From a checkpoint of a small class-conditioned image flow-matching model.
Model: 4.99M parameters, 32-pixel images, norm layernorm, activation squared_relu, patch size [2, 2], layers 12.
Training: soap at rate 0.0041, 8100 steps.
Rows from block 6 of a small class-conditioned image flow-matching model, named by matrix and row number. Rows with one number belong to one neuron. Each number is 128 + 24 x the weight over its row's rms, rounded and kept within 0 to 255. All counts start at 0. Numbers have three digits each.
After each neuron's rows are labels from the 100 images, of 14976 (inputs lightly noised), where the neuron reaches its highest value: "strongest on" is what is common among them. Only what is clearly more common there than usual is listed. The data: small charts drawn from random numbers. In brackets: how many of the 100, against the usual share in percent.
# fc1: MLP up (model.blocks.6.mlp.fc1.weight, 640x160), inputs 0-53
# fc2: MLP down (model.blocks.6.mlp.fc2.weight, 160x640, transposed), outputs 0-53

fc1.478:153127115125083122057141137142115157133152122126131123113162159159134151126145103093135134125090136166168135131124135138177140154110091115153082153130112074134100
fc2.478:120125157144113151080123121099134128162154099158109136144131104129205178120135133116106126118120103126099141121152128127128077151136131142134177127161131173117125
strongest on: dark theme (100 vs 30.3); bubble chart (69 vs 7.1)

fc1.611:121116133159093167113130093132110084145146126141139163098107133100147148115161128147101133122127166140104123080171111138200134117145103101143146097132136123125139
fc2.611:093108127164125154120124149178161107118136123150160118124123126129120156140159082114113131142129151120137128106132135131106133089143159142137114138161150144109137
strongest on: stacked bars (25 vs 7.4)

fc1.563:146102119083092157129148114148112117136150139135120125148130111126129090133165182132120133179137130084127143105118175147062124115171113126138116114157136123149102
fc2.563:139147159138113147152171118107154125090100139122118132102138113133116117106116120119164168107122126117135105112034114161131138129109159144141062150157138143130147
strongest on: dark theme (96 vs 30.3); stacked bars (74 vs 7.4)

fc1.568:114131127065123121140137130103137106149142110154101113143121138109155219138149116165110153134124101158142131171147127140158117086113099117137149137086114115116170
fc2.568:125148152103111114158080128118129141145115134100160131124169131115144084097135099128171104111129150138145165091116163152088072136104150104135143097102090140103132
strongest on: dark theme (100 vs 30.3); pie chart (70 vs 7.2); items: seven (30 vs 12.9); ring chart (29 vs 7.2)

fc1.388:128143143141113154117164138132093169122130132130127141129143121113122130133193120132124119086149161106167108099188092128093129165121150146215135136105152102122099
fc2.388:120095160094106161104143114166152082148143136145106125144144092127122143136127109120135147198126117131124129136110160133157134111150087110058102119090116143138123
strongest on: stacked bars (25 vs 7.4)

fc1.628:129122152108141141085112137130106148149097113142138130126119159098158104124148139099104134183131150087115168125151109108149123126146095064100124150143136123114146
fc2.628:163119115162153156108109093153176095150139106112101188126108128150141123126140108091114110078132128169111158156129120141146152100128119135178120117174116121090155
strongest on: grid lines (75 vs 39.1); dip in the middle (30 vs 12.8)

fc1.2:122129092104152140097122128139159111113111154132075127103150132134067077120160185138093112154117111102102131140147117102126127146143123117068108133122152145106143
fc2.2:153157108145168174094099116100094061136104121106106146153134138129133118068149167133100092125135119103089099092115091109130122109127113116145119122079132105089119
strongest on: grid lines (64 vs 39.1)

fc1.207:139111144164117073077140132111131107151165131122158103160100163121137114136136105111138133126131122091095110144119141142127146115153098113117115150145145169142120
fc2.207:137174119081158088103112138075163125088104121144135102126139109125134140142155178142152133060121100109137126135138134138141174135145171128115124126135165099133137
strongest on: stacked bars (30 vs 7.4)

fc1.518:118146095106146152109159139106156117122122120126142121123119134123096126044142123159149136140104123158158109101159174117104099095140149122111179146098155112129128
fc2.518:131117131118151124147150067155102106087097111118179123121157122144100174108112153161139079156143141087102119132136134124157133104107160084139122106084137107122141
strongest on: grid lines (67 vs 39.1); step chart (25 vs 7.3)

fc1.106:142125108130111142121140146129157110127112136104148148127109137076120096150094122107097086205103109114159130105093093153114152158135127134169145140130107103105112
fc2.106:115114116128119178101129057170143143139099134120106124114104088139130136132133080127134126103110125166102146125144114194112123120090230168095113124146164144146112
strongest on: dark theme (100 vs 30.3); ring chart (49 vs 7.2); pie chart (25 vs 7.2)

fc1.343:093141096046142127119140139164118142134129129120097127122106143090117163141159110092116102110122157113137116133148115109151127106118149108109127156130098103129170
fc2.343:057143121116142129136140160127143124145161135166099125095151130150135137166137089095093147128115088131112103110136137184096154145139156125164073162120124150085146
strongest on: stacked bars (29 vs 7.4)

fc1.154:140103050082143146103116074113159122169110138112152147144113174129131123142155126147131138105140130143115132076133087099151132112152131148132090167144127147108166
fc2.154:115112148131118124076136170159127094091153137154122112150096175159149162146109117118090135137131158090122153089114105118127134160134132066128127128124126150134122
strongest on: stacked bars (86 vs 7.4)

fc1.413:133107121086142110095143136137145126090194114132159103124139178126135105102159117171145112149117154081120097100138152105135101121132102144158095103135122060120123
fc2.413:134132083183130102114117138120106123124134121104117152099107100129147106144114142105159135105136141106137117094117228110162129153128113127110124152156083134136114
strongest on: stacked bars (72 vs 7.4); rising (33 vs 13); bar chart (26 vs 7)

fc1.600:068129104106127123140145136131138108169168133128107140090130163140103111153078127154118133149095139131123112134124147133147116133127136138108137132093103140110085
fc2.600:114118146156139148123199121154150191062121125155147110133120109136158104129112149145117128128146136144111158107100133140109111101128105143144120100139111111184122
strongest on: dark theme (80 vs 30.3); ring chart (26 vs 7.2)

fc1.617:115127119176122151167147100167102144087124123096131123111120112099109158138128140120121158091156140153148094182109127162123111116111115136136138088087141145111124
fc2.617:134115131108116158121119113098176127112137126115135112130109108119119121118086165141114138109129115139181119114101153121109137122129120135115148106049123201160094
strongest on: grid lines (94 vs 39.1); lollipop chart (31 vs 7.2); peak in the middle (30 vs 13.1)

fc1.59:121134188150114107118149152173125161117132129140118105122101104120135130105166192123115152124131112121129122177127148135134120108147132120131096103076117090124107
fc2.59:215126130116098153119142118138091063135119133133077135109129130141152129092164180126125116121140148133104106138107136099130158160099159174145103122082146144126096
strongest on: grid lines (78 vs 39.1); step chart (29 vs 7.3); line chart (25 vs 7.1)

fc1.14:137147194099147135064128156168110136140140117152128115125149163148118181118105134121095133142135087112181128144135120113115120114101145085113103148088106106097130
fc2.14:152121104145148115131098046118111109121086130125107114092116108139145086151121137148123146143134147155088124163093104123093139127140164177155133096110163122165114
strongest on: grid lines (91 vs 39.1); dip in the middle (42 vs 12.8); bar chart (30 vs 7); kind: stacked bars (30 vs 7.4)

fc1.44:139113101183093160099153138158111110112105103125132119148133133130134115118129082117142113130127123126101111111089174132127197125145123106133102173130121148128167
fc2.44:145092114130109167112127156131125101131130171102121117108158113136120158141117172112096140120114153185139111120211106112125167164105151114128118130170149111167139
strongest on: stacked bars (77 vs 7.4)